{"arch": "transformer", "model": "CTC audio transcriber", "dataset": "melodies that start on their tonic, played by one synthesised instrument", "train_examples": 26041, "gain_aug_db": 10, "time_shift_ms": 100, "n_mels": 64, "hop_length": 160, "input": "log_mel", "spec_augment": true, "win_length": 512, "tokenizer": "char", "vocab_size": 20, "norm": "layernorm", "norm_position": "pre", "activation": "quick_gelu", "mlp_ratio": 4, "head_dim": 48, "fused_qkv": false, "bias": "none", "qk_norm": false, "parallel_block": false, "dropout": 0.1, "inner_norm": false, "subsampling": 2, "layers": 8, "width": 192, "positions": "learned", "init": "trunc_normal_002", "residual_init": "scaled_by_depth", "optimizer": "adamw", "lr": 0.0012, "beta1": 0.9, "beta2": 0.99, "eps": 1e-06, "steps": 8100, "batch_size": 128, "epochs": 39.8, "lr_schedule": "cosine", "final_lr_fraction": 0.01, "warmup_steps": 1620, "weight_decay": 0.1}
Rows from block 4 of a small CTC audio transcriber, named by matrix and row number. Rows with one number belong to one neuron. Each number is 500 + 40 x the weight over its row's rms, rounded and kept within 0 to 999. All counts start at 0. Numbers have three digits each.
Before each neuron's rows are labels from the 100 clips, of 14976, where the neuron reaches its highest value: "top examples" is what is common among them. Only what is clearly more common there than usual is listed. The data: melodies that start on their tonic, played by one synthesised instrument.
# fc1: MLP up (model.blocks.4.mlp.fc1.weight, 768x192), inputs 0-191
# fc2: MLP down (model.blocks.4.mlp.fc2.weight, 192x768, transposed), outputs 0-191

top examples: flute-like; sine tone
fc1.37:537540410480567459514586471544452546478552489553523502584573492471497476525496516523522496506438535440458539515463500466468520511509506501515460440501482459561469468518516504543544509451532429515449476479568503472512448464540540487483473485492556461477467522559430483525476526544511453492508513556437458389581527472545519526570573512448436483538467537521550488517495555434485447527512538568520504450457473501497469448498518530534477474486472457472475553529602444516490495449509487475559439497559556459445522446496506498479532524522415531483493508528468521468455541486590472410
fc2.37:553472489493497590493446523531535485525563482454553460475516596469483478506399513476501521508474566536519495502497453449513522510548464566510489481489482477470523433454432473493509543528473524512452460490514435489399480470417468436385491529477486486479526538439523535507492557518521554518577609444540487505537536453494579533608506473491538497534497457430469491432541538489578531484510478489461517460529521510475529481518479471500553496501432522489556479523485598506460498431601506487505457471526493550550512529558548495511473485532488491501469474527468461490530498482419453498

top examples: flute-like; tonic: C
fc1.766:520440521493473500479499544429510461476503532529491416538568443419526442460505580590514535574507527507508507508432532505504491472513517547563528476456547556428487469551564465568573483418500479502491494413514474471444527448488485512497486538529502475507548552453508521481525540542453483520503437537520489415502550548551519482589540485540517479435444484476493545490525503485425521432448460480465524483498514505504522496476494527510460521550472450432564506527579436529580503459527492467529520505493479503538497505545532453532435512394480508511478524560500531528442458528423475437
fc2.766:505527522516493524523475487511545533482516525486528490411530496583464516489492454471603454442490528527470411504615459554493518553496442476475450508513501446514450501407467513547411509519514503518524465584491515527509472493525443495504509476583506460454469478581455551446447444526572495531531546476456483471550478535455484489462491483472447525582474447459499510501488478523561502449500520558540450476487431592508457489493510497525465504466493570486487518549522562474504480484642528480427505535547546501525541438466519514446529534522486550531502489486439496423516547498506522488

top examples: flute-like
fc1.565:548532515518574560473540445425414489554417526533485432520478521494495506457538505541490495534471517407503595507374447444557481516470546444524488523464484504501481524569518466451567410495474449506509509512496514524486528458486536521537471503481494460513511458459529460523557486495459530520494528469554538545472460460517477504465510532478495471476497525477484507411461501523468516500420524457412536508532545488560479522504520488493469560532492468498536535505470490531529487487510608599503496572496444413404509414531520543555474516531531499473535506585461508545541473484466513481
fc2.565:449502584503486482527496497507501445530487567481462496461465499503579478515520495467450478502534460465550442478552514493498447536500595478529504421477460466532519503460482469575526599507477459540483482514623574522492486502508440429500510474559487525512514466564514553506442513546538448496409521507479481489464465468497474562435522442476491502471482490516479558527510514444513524462547428474481516570559475543546548511500454509514497530537512526533510458505499464503451491521469577485580512505466501539595509494415525484513444481492587379494393435509529536527487466510521501477

top examples: pace: slow
fc1.512:536457506536448487484504490563493444505409474437484458591486456456533520437470537495496515506521503503480530516472494518479458445474496481606502539512602470561502569511493508509485441463527413548442501406546446437506482502455520547488526584446528512500487467514549481476518540460496449452504557494505529539514483500459520518504452555489531536513451493549559539485541544499525577471476479494520496470516567407482477455503524423542465449436514506434499493519513537542421513520494534555507539479518447442501499417529502426533533561536534530390463524556443493548497538523473492499
fc2.512:475484499474473494518436579561471544564530547528499510525558510622484538489507516492546507509474515445506543469458542475483500440417507521467510527433507556536498514542496493527478505516497549448478495469521590411595558537534443568553510548433479533557443487501502526494524504486445465466528461539473471464466479502471447498546453479522531471498481433475505538540468448525491465483509528548570568530471482391472554527476493440511548421485477454557483497495492556456541449582433459469487457454479530537513488540435499552486514516466528413495487491424534485529488536479495522572

top examples: muffled (low-pass); rumble; pink noise
fc1.383:490491456541465535569490539472443497466508482549584473466560563522451474415521512557566488496456531493416532519486468519448539448532481469520445517491517497563416489481506509504505530549535471443440430512529516505551443507527512530542464555481465507547473484450484484569544545464476518528530497475459514486509406479430544569504490521517536448545480480514530565453517519489575473471449543564506491468459537546461414472440528449528474526495455531503497495518485546518482470467575485492436528564518583443451478449460446487466444515502447467502565524490526566444568551416511525508
fc2.383:546502446508529552513434531490459568515538474497552515504504533555489470502419520510551543532443480417514487464495472491555448508467495511492455540471454507506501475556529522505589493478466541392488451556538538505495579541511435516513408489573482505542507435506512446542578512486506412543548579504475450430480481440463525544489497474523461485478462514488483544530468535465419492438514542516538511514467532493510537507511466512420538512467523547576536531563583459507532414455539520554522501481531541528452462537442459508528498486450437553513499489438463495522454483462530459427

top examples: the note B; reverberation; tonic: B
fc1.190:465502452477552419441466469460462424517438493539543480533543524528446452529557514503552494536460455504496526475411426428574517557496531472525510520517493478521468550625497467540429465532504480472425510480453486571525473462530578540516502518472539484448542474465508470448569542512500522574464542463484511539480513483487478492498400524524460486566458537471546539485507544542453510522414446516503515419501556530519408502486547538485495515555505467545526562534422453542545513518580514468481543558471497439486485480459500467514542477464461547458484531483493531496550518521508504528
fc2.190:467546546468453491493530462526479516532549442483480549423431568557467519556514482465511533478467483487545488536561533520472474504540530500510507443499438537494472492477473481458472540563505510457502470465499456583557487570561525501506487514474448558532522476538539483595448500508498517463482426399495525547535554461479522538452526482506531481507603492515545491529535446441539535598511463482463510487566564508474458520542532509584454513554460489542479427476392518485395478493566444460477480499445473516494426515521491484506461474483470501491519523482552412430488471508548504477

top examples: sine tone
fc1.503:481481493517577492545511537491498472497517476503537421548530525521452506412506468577581485514496551502440495515561464505425521454506491512552506592473477488513431566466549533512538468470454487505464450504523466508484489493493563504512448554510488437491495495508472446514574586492436482468471495454484507425572482429473555574509471503496495459468420501480480523488477580474483523526510456529541554448437489491501510509553548470505515554465490601517510537532504525509479492470570522519515550464449450482509458439538472419534518557483448548481391525562508537423453535470506494420
fc2.503:423444483478510535423498506490491448480442487541481415444521556576538531490550517477502523557525457491485446531546514423558522502512518528513552461459516538463495527512508508492571456502460529516507587530372500523557514509507515485534544493485453485550514445520536462460472485563526567536482469454564513500475485516464472603453497510457524468529491459490496533544564466500455476555462486451503510521496532479457552444542518549485457553449534537469411505491498467560449444483565516520492430571481418522503486502566596508521438478437526536470529491528514413512495461470547530494

top examples: sine tone; flute-like
fc1.651:492418438513474515488555558468442446466533519554533456468580489424517522510554589505516519537498522528414505465471493477485537453590488503497535502427526514479466430511511478543513445464538474543497504497537450486487560418426501434438550523559488493492555535475460476523565550544484549538527444553479486450596534585511498529563484497481534512544482498437477465483586531499507530474496507509475497482455454517456527482461492521504473523517471509430488458545546485511515569454476470411459471477496516462493519516595519466498495444490423501397518535543461489471536555504451505527
fc2.651:439427509512487504456427501534543472570520450478538473548540501508530548452461471458531497435531515515444500469548455484480494471550452528452498484431512481526555487518461512571387618481476515477526562568535524580502463458545484455487545455458474458522469464470493543520479505506562523528478550498436473512482520539458523525486541548467508519596555496468524499474504477479635527564516480516498537505496462518499495484522559463563495390483432488486502486509515514454443513505515494443531471489428507576591525521463503510442501485549491407526480436480520552497528502499528534525

top examples: square lead
fc1.209:451474490494472515499515567478465512543432489577469513504493470410457436533535541520521504545472471490534547415488478509444544461493535496524538490544487601469487542498480438567505469552457502563438538386505492545552468475462440536458546506484420459517540538470559485490507509512516513511411558427506554500477492493477491526545497534473523533486472521510498499504505508482479556505447543461475513521493532523464481474504505470550425561524492410463465520477524570540413593479553540586516424524451474468515520524482574441557434489482514511483473536533497528531502413533507453459
fc2.209:505521496523563487403463532556514505499526521440573467509543512557488488459503449500507480477496538539481482555563466434421495486503470538511499614473463499503494418509458559445504513476480525495500478533487449522402504499480640488504513491514544519504449427454499493533510534532454493500606520480498531558490552507481533416515437468510465479511486513482474511453441477465493491444497491510508523444508478519491480493465483470373545543524516572504599495523480524515605464497586509501538525497494440515494495479546483558467576508436469518547465461527441548467486512438485519522

top examples: the note B; the note E; tonic: E; tonic: B
fc1.741:531529404497550489546472501486489479533466446568486455511448531484471444552528553572565498505489415486478509451502473495470504488513533506537461509523494490526422546513532507493520437468543497445451502440450521589502476495480516561528499527551551483560510539467412479498530572518463545489507514455563404400529466493477615518471513507477442470510494458532569501488529501451392411576475532522531564469443530497538470438512512463518528530466522498570536566500491511551510501486521507509479465521479481443448486488497491516535521516477493555529517558547566595474469535462532518484
fc2.741:565456469498508542472446493456527506449539442558509587416477479512525479580485530476481567557489542538559460527469477519440484566536504570507498451538491565541500511501513517529426499508494565499479550500394458486493513536493513512516506510523500472542527487566568514531429493522478505435505501453524577531459579539552506442499454488452528535469499514529412499556481463493532518458485477506522542499519565465469522493539530496513492515485455530500426493453469468489502544501527433527406550419513534528557439516416469489526483443476541498414518479485455433526414479552442458461

top examples: tonic: C; plucked string-like
fc1.702:563468507562453487587525483502508503500438469466456448451480468469520511471526536502473532503523428532522539467527499524496493499547538443549522509529553434576530562559440498550451482460521451566439519511532416528502476489540445509469522561514525516537478565443503540463506491406518518475420561455533527523486471495417474471440559535517503513492497487567495559532541535512526533491475492530476506531509579438504432374499525432448490511456552470430494484461482532520512599520477553514476470507531481419433525459492457460567408518537545494512505499497458478524486477505471467490
fc2.702:492461474473471504470457593538481526492549542500495537510584501580523551478511521483537526478474514477492473488538534491502475429457510524462534542420557532581518524520502548494544524490493566448492480539503630427533529545522485536532543539468487527556447432542504494485531520497446489454479481546448504433480467535487448541495496517479510457529438459446498562547446483501483433470501531539581571497463493371434573522484500482510523456456489511535470504451524505448523474608422476480510477455462519566524460529400481521528485501463501484450488479447489478530470537459511529541

top examples: tonic: C; bass guitar-like
fc1.74:488522521518529540513497441438472522467566517558533490471496540461438471525518496530548474470460495477421502441506470514507494546484447536497411485491455526451422444471486487484545512451526499411537446484432524534544586447603499500529439427523420497499518473535432484501520478560468565551548516481492461515553519450498464466551478522491421499541534546440594482485473479500500477491518552517482483501425448589521471546483520566498447620511527457476474572554521594498546518464522523491490475526556516501501493480499488508476484496460437563535528553505485546470550475485511502470
fc2.74:493441565496427501540461501563534460535410489500517464502499500568497523471535528381556527538507494484580480473560539490507477531454480574519476483509507556503523466474494444529478472558513502512539526500502504458558532485553445584507489524387472511524504465455573520454437526498500438467498486524512462477417503498481473524510415579491513530491481434480514516494443428541541524504507495482562532547531453506454511598518503461496525453545557466522470477473466530471479500518490485536512521484448493530497499486526538454507485499518574387460444517509561375527580517529447474524

top examples: reverberation; square lead
fc1.501:513548452483498538496490492428506513434472502517520550467494539542488469574520437501508522515473426495506456483449468465479465576458486510529478487496537471524478520514534557518433457448487505444506519508370453604557523500560517538536459511566482541518524453497549482471516509528509524565490502493458528512526523521498518502539367526509488541548451601564548576481539485507441496446440522528573575424538552523477439472478529565490473552478521511555465564572467468577487494491548474511462530545488482482482483475414451498480519453417457527481536496529485485520517476490505453490
fc2.501:479500481483506496549527517466495432531467542462540496371504480482500460469552463579551466527532458521573497454432570514499540551531473503490460487543451496472455447470449513557570629541483530484430511511430460513456485501489546520501478456520495482497534543451495514552474496454566547477510480493506513462487480519491643455520592467534471490495585494485468452478472534447476561529496549509469460561486474530501433473529505471516568530501495545519537497544493498504522458454508586482490466463533510461481520542548447484473471456509462479586517510456523533453445516446558550444

top examples: reverberation; white noise; square lead
fc1.491:508489523461475586482471510490483463515385515544479457455457444557469441489566500488485467523535435512517479501448524475490512528435510438521465608501518497567462605476537489504432428433528499526520552439489468551579438489507574552489550482508505472476528550484505499445466511466472530575475473464546499507493462537467466534507400541519510479475557493532574453503537448537435579529461426457585505507553534490520403512536479534470479542537494507467482516511488559506478587491538479492508475575513478476530528464509500459545442518474531475459486519544472493510491466566504470493
fc2.491:397435485496476505475489471508482437489542492459461504462526517416521499554554541505495500492530434537509440475487531477450537525521530476490512426550505545460524504521442488489437506587494495537465551500476404588524453471490493424600548445508469422462556604525548471474429475557552598491476535455512531554491519484506509493484533535507496495524528510500479497500550443501501565533472436497418479513519537529510509430486489495451452517516501529497475537474419468521465539504589488464529439588458484472545527526511575473577486463504517512516464537513543495491544464465557506487

top examples: flute-like
fc1.763:472474570533491534414505486544430472497521552526483425643523454453477493443557499491548489535518523489453483487451455482470542501498455505572496464498510547482484518469526404511533426490499422456535470439458510439522483460467547515525548495536501506480535490459498459457549483551511492515613519496516518528508582509522450472520452510572508502518489508477512472423477515493443586505451409465474489452507459567545527535481545521509386548550466463438497561531501487572482494477538458539497508511472491529527501440585488546512532554489472525469552496509482517504480459457440511480
fc2.763:504491506506468495540579537485518585469557551492483516429518486517535514462525409544589507507513537531499413530528522506487474511510474503509524543436551491523494525468581527488538503448490493508443506503516560475504499524561466515452449521564502543498476456592482551575473479527527516480515450463445514486561483570463485530462534429536470487487513498518508522498509435468471450483465440549518542481497501512501520481486476480568522484441495548493445494519557455535548441515603462436430532477549536516521494452430430516464419501464440514537514475421465446464370543434530527481

top examples: square lead
fc1.153:560517478534483497541556430480539509538544428525528543516468477522468419487487497548574513489504562416494517531485464461549501539529487453526451544544471439483492448438494492527405474432485383470424486457546506579522461509474547501543412522504525438481498554543471524524509498417451450527529465464512520464518421485480557489530458472525506468499484559517490510539555598481497451530427479539483494542510534535494508470564551432578500435488500538539536504522528533518518445478544527456424570530507533523417491464551479502490563521478483492509490486507556514451475522483520447503
fc2.153:520501488555490515562552532506499554469621534452430555519496555515488525490543420488549558477525530493555485540523538518465455475463528545482572553429514512503522484497519563450487510498465501426507487543521564489420518517495421441525465511456500479514458420530524559570552451493460470505467504521449505471473463484484457495492494456490482434480485477520483517534421495528413430441500506492499538497476495492514503502488443476498553457498496537549544511461551533436578480534555511472446527473496529577510506521365400608504496476476492522541466509437519510434482519497515495536

top examples: reverberation; saw pad; tonic: A#; trumpet-like
fc1.197:600530497489573508558521519473470516473566505502529531508510469511535453465485460483549516507511501502461556455470490516448463490503515554549488542480518489466475546452520546480503502389484472455497486489450527523483533524477491610502379519573467491540498471504437471558603536482476508506512508521456482500524499479447528518471496502438469552512534513492578536477513509444431485484435544499532546460459464532500492496502588458585504577500449488496500569548591527524545496503508489530461560493556505479514478450396434454466484505496395534435568531467425519503472492496450478492
fc2.197:411523503516529486522532500462540565490537544519480541388468483474543463506548485468515507489430550479525490523567451493565474606464552487532529431550497457426555520472521494480432512550474562432475515537397393547479593532527495500518457517581476507431499493487510556540528497538525492505461481482475502475497571466515572479420533493468432540472530625503499529521513487506448462462474502501474543487548510486482461510540474489453487573514507543557461480439479497489501523536536518524395500468454529533433511471513523564509471509473475529521479470463515485457483510536489512536

top examples: reverberation; flute-like
fc1.144:461542542455523490429500464568459443511451553606507515467484505528460432529583520522516456529496484453496444472484508484528496568470504504490447513552460524452407459473504427510512475505546509491550487450561474512618459457502566522584506435476443501450609512523520422473501500576448471540538456521535494505492503494535532489565413533554476481507564527448504449448499489513510549545455491455498444504515489583492483554467482569461446485574463509504448530525428530512430507432510477495515471529491455486494516513578558501499524452462512486503483523552529519476516513509518514508
fc2.144:491517454476517531548504495493522569431623548540480585400510554489514520557516433485451537506440572500520497491551496432500498535535487555470564402445495434493513470518552504502441549512459467495495554516483575537513546541561444495537461457538449480441516460540560477544507467495495525510492398476471496463534480492550474499510562443447479506532471503503487490556497450521501415507482544492514524486538547585521557454486476508576532536481488474536430505464505430472531497525525499465438516480434525515437491503434464545479494473479470515504582475493528472433470466479544456522

top examples: sine tone
fc1.671:536597532559537563432577556492466515499513471530473448514466506448466489484494468469522495498439523463442529543498438394483542533502523529545453469505395528577492481501512471505544484507431508452498503512555480517477430530479597546510548473469503396486512520504469532515522491517555481533567475508491492462566513438508550530506464519520459504497489529576529493452571520500409477576519509534438470535492484503502466554576481545483526520524391534496537514506535459497471552460518503473471440488476514533461530464440459491510479539519450507495454473523557561468471489537509407421
fc2.671:559537511490503481517440455579481564562503477425536511469472476498535495533451508488401472446431441515471522507520505395523452483504492495486487478528473400461551505518522488453483522434535466486501489542515479515529518581511468494454487490542467487439512518484499505525523518516579551515548479531530452499485432446493447533544512481506546505478485436497583506522603490487555441543460557462609549533522477573536482560496499504528485599472500444530490440551475495429483529463435483497521504553492545535437570421585515520538508475512515496519469508486483488573490475539432486501

top examples: reverberation; pink noise; white noise
fc1.482:507476450543467545488511526478398460458466550530463486416542501492507529499597545545501490499478390541424546463473502501492439533445510460519526528491560449562478580519529548523498483489524529490491471513492437490520476508585512471503476533551508522551536535471463504477508505475424507551424528519485488538492438471427484498503462595514476509500494494532528517493501560541513488476475478588568541470454519465518398433482483453418515546500540565451477524511486601514510573525467503539474449565563503394496511473455430455530473511516505481474499534482447536523503514500452521491
fc2.482:524526533459499474480517579508464454488529594509428488568493458549521551523526489454611517464497514474432529523546494462492517439458499530472508543481534500552442517504528604485535537467526559424519472506464477486524547478480563491506593547497523441527466402492469528525521519551489442466480488556506491511465499552463509533479535529512520515538457467470490512533415426460477410535456474542488568472490478476438475522522500495569452434480425493481536485467476544486470490498438488484523425513455433506606440500487468498509517512447502563448483545526483481510474533444535536585

top examples: the note B; tonic: E
fc1.485:502507505530483437441475513453454519504494438524524460510445540443495439488487496539517539526498517527519481525513469495545436480480521682601468536509510538510489532481475436485502483451449476522413504518440507500498491521562507518459532499550342447496487500534505474502485569563513546457493476440493514381532514467445486510513490543500462502532505531494506505501537504448433455527498488552489525489481528518500495503467581522496517523465552468495424418500525510487551527437546497460477511512500519558488552431498460552542441476478497467563452522562511542474476442538463434461
fc2.485:558557502435512455548511507524427502482472545517513498452504493546511502472512508507481428501582434513456565481492535502432518528508523434452474559468506419531441474510545556543514512508557515491509463542464466499473471440401555530517480545485631516518470479415455502521516571430461504465488472515510481520549497559535492551490503568439515513475494451489541517441467460520560478473476574508556481502469470529524414572464505475552453547546532498532581503501549531516499505524440552480485520496517525386521484469461482447494524496478449492479530550537416509472529559545550535485

top examples: the note B
fc1.59:484574468431536427490483484487520479510497436467508526471450498462514387552537528558534477531459457524533483469504519489497448427509477508478522524559540473496447474521512498486511450494567465455465457449467463529507491508527522456489516419483510469506462474480438398519551605466477520484474532486529502437512532479492492517482462480512535474492471519513542518508531527536487466571519485503492496450365554537545503481447523477458482495546565480528513497517433502508520452465529472547503566567426482462462529512567494485524510492402547524555474532570558624508471528479489596570
fc2.59:501483510546469607536508524483506483492510514532504518461511522537485540444527458469495535518521569455498509554481457514515501579531492530545485422455457523520521522427467523465454479509412497555546558540495490504497529520560545516521456541530462527521511519515619595545447401517485535522471453469497560631466499507505479545522489460479506566492532534478444489502490489470536490492423461488509531522621551483502479496584468464493453479494441545428479456481497499510441514509504506503454484455499507532484440447467496497491480525552530488429534463472416380507475461480521439504

top examples: reverberation
fc1.138:483523497455531506506481412509477496555496551531498579465552463496477412524544520624502461512507452440456464472427509478551528537431507459532415439549501469437471525409501500527441488465494479534536464438443446472553486509504514521502451429551514465466577507490497469505467524535485463557497515519512472502527457524513553477504468481484484527543528583465559467491488470485459571588473536465531466510536451580611433552471524526513440532544504495498375523541453538556500501475509473480478553568521524482505543491526500514501501496480507461481489494535505533477465492562523518562
fc2.138:481478467491491550379469510523461478518506473485529515475497506519498521564500489507478455505473471504519537470509527484457539510478410544488533531542488637350513495510480494449543561600484554486531494523484491512516552562504475497555464476511472507516553475489580515503498449563552503462601524482517496543459506516489494520552541520533531490478584463438410463484476419482529478499446505448521479534504480638489518472466464480431507518589546498488464472527440538480554546474505428520452449466480507480498488544514472546486513463476518498533497500451483430469464439472503522492

top examples: sine tone; oboe-like
fc1.640:587490469507550514570507503517497510488509513484533518562491462495514465461457505507532536504492520532435521515483521519540431473532467491566479543457548449555514483455530542514546502382493419485519442475522526476486518532477519566466417557598522504521450466488445464583549551416472475507557543523469482458541464482439526502475470473473490530528465488488576515512481533461484422467526525523481525477467439468506487480547545423567512529463471498482523495542638475502568457502508519538490542505554536483531492438495487496485542545534407537464557524487407544509482559461426483506
fc2.640:387541478523518549473525458509531475500553543504453532401486506434484492538557455454503491470468522474513483553579486462553545576489533502484561430584436468438537478482439496474450514595480547475449556542422395573482528499535527432541497487521477487434492506562526529505504511553503487541476475467472540502472484446541527510418525488463458492496544596463492529505493488516458503497472505527431475516539540521473502480497473512432507538535522579544506479458445516499459544512573507521454500532456494531455527539507574536481499462492537535552446403494550476480506463513537471503

top examples: flute-like
fc1.379:550488509543482473552498541446493420551510495511518440553499433510475484428545552464528498488532472472465535504488480476466548523501490462539507420553527448446487496505523460512486503535499476515466514450527374504564537511535435521501519560473518522530551413433491531595493519513475443515497508461539553525503442523399501587489462484436529514556465500493478522465552501500502442548478465515474522533481544550491420531495546483529507477517521514484477440488470518541501535457525520471395605523459571449497473434556427515513549509537473448502491521572524518453575490453499498573
fc2.379:498528573526528482427414428476552551555470484462532442534501488520451527480476502558574456504502466464493464517459459488460498495444462527503463528492459513435459501539405459534501552440500472478579496483512448498420498423542543470430496461487470415450521514482474525492508427562528509547550529491550507539501515519510558415547483462544492559511523528478506461463484507505436560502496453474491457502538457537546462484495514535402483445491514451490549512564485541473522492465555526482554459522544484532572595464571508575476466547566494472556448508477504575544500499494540504492

top examples: muffled (low-pass); rumble; pink noise
fc1.20:548525508524445553542538533495364468449569499509535542574479514484502497461544404506533493525472480446473583562512479461475458434503490543517533526478525488565436454496515522507546476465467449435538369523525487438525443449593551567548477509454532476517491437516486457546571503522457459560530539499453563546508489432440431477494398526542519483459468509455534552500514505507500477453476485505450526491456537495514494517456495539485448510594513487512538501532543504518493476463533534486508587515500504500415474484497447488558510511487493498496531566509508523498479497483513474554
fc2.20:505568544506495542459493490447533493502525384496598485506478461528493464524427462477596453512405548449518534507469510453466480506558461539483474492471499565460438452529430443509501491464523528505476457503514482489500530513489536496455483487439497494497477483480495502533490505518488512495586456499555442520475508548520535458581512460531510547427497521507490442461582476476497463507434509509542493567488494582500547477482478435469512500509459446491584453580468519582571438437609514507536477474513487514552517469598514529434511463404454477537474499516511542499481491497520468553

top examples: pace: slow
fc1.388:511526514510554532468450430465450507567525476500596507499516490451470433447499493550557445488496518445397486507451460495530521527446458516541432538483448495440451521440511466504570480468481507400514437513479482491468530520473530480479412436550451466491522540581438505520534524588469507549548537480496496486538490493490548496533524544462468548528554556438552473419488532477475529485458519498478451507466477579515480560516554559485449516507469565502484554548485568534488469439559511481452527517542539505506486439472448463484451524502438541529527473494465594468509511485541480439
fc2.388:504453511465478541542495493480506499463474531550466513556546544507490521510548527436523557548519465480531428439498528500518511493463534552467532456490548522536512475490492454563504439517521472497541585507466475499563522442525433553562568456397496476546564450542547520417444473524549474517456495553543466465475479498539433550514432534470505482555434491469474503566463459583521466532536504451478515528495506498523566543516491505537465437467498431497444520476462493458445502488445489521506483494439478607487480528475573503528490454493561447446492534522550408515589488562478457555

top examples: the note B; tonic: B
fc1.146:509528498492533492445481462545444527544546466526523465574531576474423480536536475499514450532440439456487566523417460489479567504479554584519452504533506519605504467590467488526485509559503452444472450461481530502546493546514532444529564506530481469550503462545490496485507472544521535528546519519489498476454525477509528419514507543524466490607580523496533560487522539422492502505471470513490497456442498528443441473452532520404444523483530446558547536515503506540513478415551454517456489566468516480433506478445480546467542450461497530536445447480510536442491444547527492462
fc2.146:503462475452433433450515476482593441454452500463481497475514472501482556483490502423508550515471498537533445534524457468454493551465530485549494492545569514522512509520528497566398562464498489515442497618459490514484423507516490591469512545497539488540495530424489531458482552469548518432487444518485476480561551543504591490428543563464494524523489533512532530450465419554518549527526450524577492493534481490463460520536518494566534524466574503497467471435553429497460505530474494442523529478483503565522521504482485473482526471568441439448514499477520517456576499541500427458

top examples: reverberation; the note A#
fc1.583:474467470490452472544517446484513509478496522558581540479548431443504440528484541550517496557535490533476480475416444472559517479491471501562485587554539466504496483571495524539467434470455459498456528477513509529500530498579505569489414535592504488498503595498493482503563515492432471513528506514466532447500494489483560476533481442442494518457505531509524535464557578491417427466512495563492481510496494470420453487535517449443531454464485469433469551518538470502585496477524493453511524536522542465478516452484516553474561550489437516510557521486435618511519529458436445497
fc2.583:470495434558486567420451540520456416490503515483566506450503470547482477508455464423506517486502530457546502509526488454488460523503504482514484576583455493435532449523403513481503495556483619466519543576461550536409559516498495516544453503516520521552487446560508519522521486540468505548588497510461472502444482484473532530471538460486447501503553493449476560481460488449475497458465499532477554515517481539442479489473494443417598470509472592563550524545555526506555512486542491483476496538535517511508481548482479557434588514483490526523485444414463516474551475528512470491

top examples: pace: slow; rumble
fc1.610:471512444499499489477519483482435444459544539573497565444517512540426479551545483555579497532478518413461535521453510453568445482448466555495515581448503496561376477466524530537461477443481439428524456494534547542581465501630576483570475455512463466516531494551515448449531494522370510569502447518453490500500463465520537488538419532525463481484509522475590497518492506522480481522449503548535521491482489531514495502435482540467498479532478509524471569524469515490533463517511466467492494560483475509496461533448496499489511496448414515482493531518494517481473483492544470550
fc2.610:538477550557454493448473549555486547495497528439521457581500480524532533469497523469535517476550486555508492470493481523382454438457535509462514576466536542576460503517499540436601487500549503433523491522576521402448501502466513526420535542466490550562441432471503509475549514503462472438518570535475568517449512483498448452550505517478496508491486448500519510510436487470470519367516496523517471516482500431447496544509531493469462454456463519502533508480524542491602491502494503540583489477506475487592490453448461516516457521509497526458531492496441544574489552480505539472

top examples: the note B; the note E
fc1.38:508522450472511524503516480494444507535511448521560391514511522514451484590496533480559491504463481500449520526520440485453495474500519488505434531526525501507459529561485404485572524484509527473459459488474507544502501515502487483526559477533514506580511546514434559510493532526500546507526529484476433403471577482502517541464518533511418467545489459575525510505546520442457466570481469565507492449371468531443477464534491513538494447468500472523484531478551469489572553460523475430447394524450516499487541519412556511477503507451474557535487541508517610425474482511480507439
fc2.38:584446460527480606518476478539507490450490479548505548417433470532520470566481552453487615523501512524548489514531527550421427524514436477537526503521473512526516500419488489541463451533519536524539520526484423556520490494500475504520464524565492518507561522532560507523405505479432474528478534465507565499498521502450477483509486483440538538423482461536460468490499441488532497474543521508521501485569546512478487482517439491526537573484445436454476505507525539464446557519533459488442567476500565526464415524470466407546513479484543440451508515523444478518548469533441410502

top examples: sine tone
fc1.194:453513470549508484505478553436453471518417527562550460470572400503469454414533498538546471552531513529422521479459496498499531530529472539596499513436482512449494485539569461533496452463471482503470492502624477530504528516456537524531447497567465468484532542433533539530569543491424408543488472482482490458503528549496533533532551507465545504459496578446464504473524579498548517512430496495458519525515525561539482509506529459499447510546487533496465464568522464562539479460542496469454522493446522448536495474485434517531515467442444441520468488513492565515414469537452478519
fc2.194:450442492505460510513470519558533484529524489462467545541492500504416530464491480469619549498448485483479521505494532436535509486540456546523562571479501509546489530592507524550511496472488512447439533487555514515535500482521517507473508504516490396489463477534531505462608504478508530505533458416432497527470483439437512442524501511515499407539490448481526521580516558480481477493548453559464583489465521433464495421504539454390491465467503498533517486442509501493514545525622503447549509503415521503550478491504491569533576488460486470486444538493472551512423529483501515518